Weights of a small image VAE: encoder widths [24, 48, 96].
Rows from block 7 of the encoder of a small image VAE, named by matrix and row number. Rows with one number belong to one channel. Each number is 500 + 40 x the weight over its row's rms, rounded and kept within 0 to 999. All counts start at 0. Numbers have three digits each.
After each channel's rows are labels from the 100 images, of 14976, where the channel reaches its highest value: "place" is the part of the image that holds the peak. Only what is clearly more common there than usual is listed. The data: simulated grey scan slices of phantoms with and without marks. In brackets: how many of the 100.
# convs0: expand pointwise conv (encoder.blocks.7.convs.0.weight, 576x96x1x1), inputs 48-95
# convs2: project pointwise conv (encoder.blocks.7.convs.2.weight, 96x576x1x1, transposed), outputs 48-95

convs0.484:532523532541480499501495473494503508484488489505497512501509519549514494493533499483513414480508539381522530451533483473547504535493558506480495
convs2.484:528515527498495486529547448525517483576519545468569521490536455574504480523523493501525524455509554453491546469541544511499536528518517476497510
place: top left (59)

convs0.567:496492416476591532476483487518467468558507497498559493490522577451467478511495498501547516498494491553494452495463476471535501556448471500467490
convs2.567:511539510524465530522509528509543549543535554441501516484525539523524500495475529483462614480512478483515523497498536489539498598543527461489509
place: top centre (25)

convs0.36:493515450534514504502487501520518516486536488443560541542449437535548471415450535520467501507448567424528504549550457528543499462516463548505498
convs2.36:466424486363538484488483618488441469434541428589466490523483510523488553487521518500510462491478414543493506468378472515479490456494532536505488
place: bottom right (100)

convs0.235:526496470496408482555497445524510480524452466442434483514463448537523620481494569488499474459469545473467543485489485509497481423494438519507520
convs2.235:534516499595514484543485432491476525509433536500489495503532510493514501522538449464537443532531512494514455516575517511437544458560499489494553
place: bottom left (50)

convs0.365:521517552493543404448489492509497464515451511502469484501498550549491484512503546495514500500518470506499541352493475506532510469502512507493521
convs2.365:476476458490442492479484497505477548468505474521559487519480529448475560505513455485499521476482556526480502588479495498608482528465481509535494
place: top centre (49); centre (35)

convs0.358:485546554504480519569445478520507458509484508509477542505492486499515433513502501533540429475448476473535425517501493536476517497548417512508588
convs2.358:533556475517531486501527461521541498516511555451569554450548495556551400431489480501517483465540556509535557498496549487468533471579491483482448
place: middle left (75)

convs0.494:461528592499478427507472531506531482504496474473513520518454455523514460468476517528511527540474593450559538510529477480514521443598553515530475
convs2.494:547575457535527433500564452520586531529472548436529525441547505435528509440434508490505523502550542490544466542498541444493539470437487447446492
place: bottom centre (80)

convs0.76:573498492457535488416495488469479503624567516521470454454538463498482534510540509544503469512507473458458498400514546488486490502457556486487440
convs2.76:481486519602499505486390442465454496533455512505434485575511499540505536636523517494502519504491507501437510529713469524478490512501486527505491
place: middle right (32)

convs0.145:539468482486530489485523464502465500508461498559372488492525476520505498502519541497464537455520465511477495464508451488534492459493483507482509
convs2.145:508489431487479473476466486501479532485497515498586492485513474458504533484538486508509507448497552478486493543575486511542480495439516486506499
place: top centre (42)

convs0.396:528463469502456547489537513494506534375431504506487496504518480558443464533536495484552476469498525516527466475486507495466520492496494474504474
convs2.396:499514499507498494509510488518520519543500512500472477489533469509518564495494515400457436507509417492515477552521494489474524476397481487505503
place: bottom left (71)

convs0.434:499515525511469524507472486536504472431428515497559498493510514534509506493491511495531503497491511536533407582507477495570522532566569520495498
convs2.434:501503523500501484504507497502508488429501493506428502489505501520502557502495496506516427576512497512507453554499505493425509466524509490493684
place: middle right (32)

convs0.114:497505486494509513475501503503498477586528473520418510517467515448525498525494535543438477508442473474494582350515478517506509460484470493525540
convs2.114:471486464532527463462425470414439540452450485506588486473526479494503480578526548494500494548503461483466428532578477514440470494517488509520532
place: middle left (62); centre (26)

convs0.524:483509559504535473519474516508495521523471477532396530486530480529505497489472512525460515585480510544516419564520503517565526547566481515505430
convs2.524:507472558512433499530466471507471500555499460544393504474480528551486546491503518488430534451502525538489506484543505516430492513459458498504388
place: top centre (83)

convs0.469:528502420500505572507479503505508479424511478542569498498480566458511520538534502480537431331481495429512492480507473538520496554512516481509495
convs2.469:496491448558517416501535472517565465569505563458574496477498422488490532482453467514519555597564469513524500420532470478484517479532476445477528
place: bottom left (62)

convs0.426:527476508464488485504510477516487513516449536485452490454519487557474394534519474473501512546512472530481457504473520459562455465427524488423574
convs2.426:454492456411472461508486539502441561552538468551620501528484515460475493447511460436458496448448447511496455571421498514549474526479525519496471
place: bottom right (35); top left (35)

convs0.119:506466478518495535503584504464495583459531524526493495512513535540466514527531462509478534541509458555514505462483534503454461512518450460495467
convs2.119:494486535497514556489484504502477407574488485522558524517496423507486547504528544550453425422481452495493555468538491493467488494534535492510490
place: bottom right (52)

convs0.270:544461482469471564478508482475499509568553511543451491497493482516485555533510498480469438386509509416468541456495488485524495499505501510485502
convs2.270:486465490528502545545437542478440485463442461531507468575466551498505477562552510479541508468462518481469486532593474543539491557557505540544468
place: top right (36); bottom right (35)

convs0.470:457506535530521518498495542490526536416567468466522515526492463528491513450482484496450528516516600550519482575543531497498527522502582515512440
convs2.470:531493547496514523520470492492479399494526494495441506527482529507504536505533561637458450553494518500484479547521489548474489425552514530502580
place: top right (90)

convs0.302:502513541479455445484475468513489461504502499503485503503478541500498488517499492530501464518484463421536556384485466523476508411562478492520591
convs2.302:546561515564525523489540471535593521513463524424523517465554557551531494477469466484518489536514531490523512538565554492453534526536511472463558
place: top right (39); top left (38)

convs0.429:517466432487457517449549470492456546535557540512583482475518452484464565518526496454429454612530479558506528421458565479503466487515493484462498
convs2.429:477512423472472501480530499493517529508552485508599477516483497487506485473475488425469447395519383509518514517435499503584487522410522507495412
place: bottom right (66); middle right (34)

convs0.439:493525554501543456518487487512481480459425504491537522498522516505492471488505540499450473467508464523479469412512479503499499496456524485496439
convs2.439:511552456498507469512535490566566543499520530449475497473510496407520485480475506471508518475514542519522488597500537480536525495437486465492480
place: top centre (54)

convs0.564:497481488479478504485480476512490495512453505507513503489476570507488512518503492478456400472508486509515465571513484493595489456570460503481562
convs2.564:495448513430480497524466525486439519541525456527443475547484531536487438549498541485500525440460443507503553391546472493520454513446509533537451
place: middle left (35); top centre (31)

convs0.458:512466499469514506528528467510457591519509533502550489455532536470466514521533404432462498521524506462471479499440578452560456523422527501419492
convs2.458:524521416499429525516494507506498470561540500455627517490514511430500521475505556481467540441494456485522509566507479486561490530467449490493400
place: bottom left (68); bottom centre (30)

convs0.548:539494465471569457393508535479496485634557513500464483488489509523500482520537452495528449528486471477509537438481531499462500457506525455491498
convs2.548:493516517484512527483479564493505533483458514541475493496472416512544518536532617473498409475473456461480507540478463494459497499483504490508542
place: top right (66); top left (32)

convs0.69:523511437458530475442524479466499494583488516536448489446552541475460470550541468493497405514502469542454443539449541514528499456398503437485445
convs2.69:494489477474523559476503503488534480480490483545469518511483470451495519490500476507475555596486468518477547481424485513512496509515502498481506
place: top right (98)

convs0.44:489547499525518506440472545526491499524488454445545508538447550452549455500470473565569530554433499443523584437512483527525523514442507492505474
convs2.44:457447498434514477524455524460443489501513417534474465522486511499482531522528485481412485510465413526475461490481477572472473464483509540533486
place: top centre (44)

convs0.279:503496517517633490503504501514507481548576456495507526497515563464514567487475512511446536512483475468505517430518494529516527574450444498516473
convs2.279:519482495560516516513492465495526498571441493467575515536506470505497502528507550495460536440500438451473537465579489476493503494408508527497433
place: middle left (76)

convs0.99:475524492538500515434515556522545501564574465446469519558466451530524447454470521554485536559487521501520550449525499534446502451484530511533517
convs2.99:500536500546483460544522470514515517482447493484517512537480512530510409467513531473476474483480546513502473517580507496473503487437484535503452
place: middle left (78)

convs0.251:510468498513443531518563513479507560404481505526516481501501473525505464521531440499558506585518489558502489496479515480483485517486461457494445
convs2.251:499507543493493584509507510506505424447508492499435500506494398448500555516502603553477535557486539497493548375507505507529504530508493506510499
place: middle left (35)

convs0.207:487511471516451487479505478544498457553515487520509511530475483505515591498490541528509382397486540361505516454504482503520526491454517511479532
convs2.207:487451502527468467469433492476462468555453461571491458533460570536457447532519487510490412453489483540499494555501458543502478524489490548507562
place: bottom right (56)

convs0.422:519529488502493469507486486504503464584592503506460518525515421449501542515493540517433526504474461481517493453500484516420499490427480484484488
convs2.422:500526483501523513542559504531527504458443518515416522466526573505514545479451491473505461523582493499509454515389500486527520490494512457462524
place: top centre (34)

convs0.304:494483495484515568498490499500514491482548529549486485481506508500489561523505476484375413485493494529502473464524495518532528532577519466478456
convs2.304:493543456474524517493525435499529541523481495475515514475528520502495418494473530470541612479528487489519540437504523461523484602459486502509422
place: middle left (73)

convs0.51:501557504517421504558464488512532413515485474489445529524471493493514497490492564497439416432469442464518558451513479513461513411485377526488540
convs2.51:444423525416460483561447541460483500526518405540464493560461509533465506543527525531461532512470417518471481519531427509490455548482493528534490
place: middle left (65)

convs0.389:494489535518534480556512507506509499457493496492564493512483501523512415481498461498605542515492508419542539409501516507537513499490520481511574
convs2.389:539562468577526497446532496520548484550471563468584531466518495514538474517455486501484550452528509529528507530522515476572518482418530455471453
place: bottom centre (46)

convs0.101:494480557506595473509464496499526502534505500525405512499536522526491362485499518498533457453493522551497478506503504508586514515521530528495559
convs2.101:506432538523503523498424471500452514518481428542433471506453468562474578548538530493468413494484434498457541475600456485491481468477496530509481
place: bottom right (51)

convs0.283:518469491489461501497476475497504463533409505534598471476519475522463600507526530495538403430511483475505503484473476501517496489403478504509475
convs2.283:474521463458490434509508520493509587518506516502541450471492618586480403477491462463470449469515491485516512540434492501546482586460539509521530
place: bottom right (52)

convs0.272:531430473477462525542566475455474546415475528525471458475510466530458454566544495494541480520506519547499461503436513473458494526439452451489476
convs2.272:528551480517499462487522446525547438483476547444466540464510551560523466483490538513528474528532546491512564534530541470457516541500494458477573
place: bottom right (91)

convs0.273:459553522539488521458456546519506498504566485472564515567476501436510497462460506546538476563473485396507438530550518544501517589489474501528447
convs2.273:445488509383509504514518581492472492501570459559503452520426498543437485453498500514484485497469473542509465477366439519507463483486511507522494
place: top left (99)

convs0.547:532493472478507446399494501496465471669520529524497478484537501515491472527511527479563437477537471487502500483478497467526479452508504470479626
convs2.547:499462535499530554529501496494479518430516513523429495522513431452497517522494546555441479541501446485490450449512497503532507480499497509510450
place: top right (57); top left (32)

convs0.473:516476519472548435550494454486483506542545532510386468479522538467494462534516472498508455454500476498491459439462490495441497502512536445447578
convs2.473:451433498482485479482468573474490482418520458537454479584513517509490542568544490450476470531467550489484512516507498492444455484546472509511607
place: top centre (55)

convs0.569:525517481493487456464477502525494487579538497510388496492527526513463460506510571503499434504484471474458500554487492478476498462530475503473538
convs2.569:505485510493498447498491473501503481485520509546553513538495522458513576518509484516509378528504498488473441456553517479452498429483520506497568
place: bottom centre (32)

convs0.392:509490492495475465513492506517511502459468486499458512509501549454491633509515482484467475465474455482482505421501495509528510529453514499510425
convs2.392:506505527521481537550492481530530481597517527470428500448500476489499633468468438492540422495506503511482486440494520487468502475531490488495448
place: top left (56); middle left (26)

convs0.5:492493574506551442545495518492509489509443491514521515500524567463503456504491485496525557537495461568492434463502495513459509557527452495505476
convs2.5:509481577489520629535472511478461483450489478503451483520476438464476502503540465487484394486485453499493461428495466545511479447486505523513514
place: top right (62); top centre (32)

convs0.263:529473399487490636499490486515514486593607508489512515523480543421501548507502528533502426450484519466489506458494508523491508566492514505475496
convs2.263:492442459484536403486463537469419504469538455578536503556461500444471474574552510490478516509492489495450472519510492491543500452425503517495504
place: middle right (41)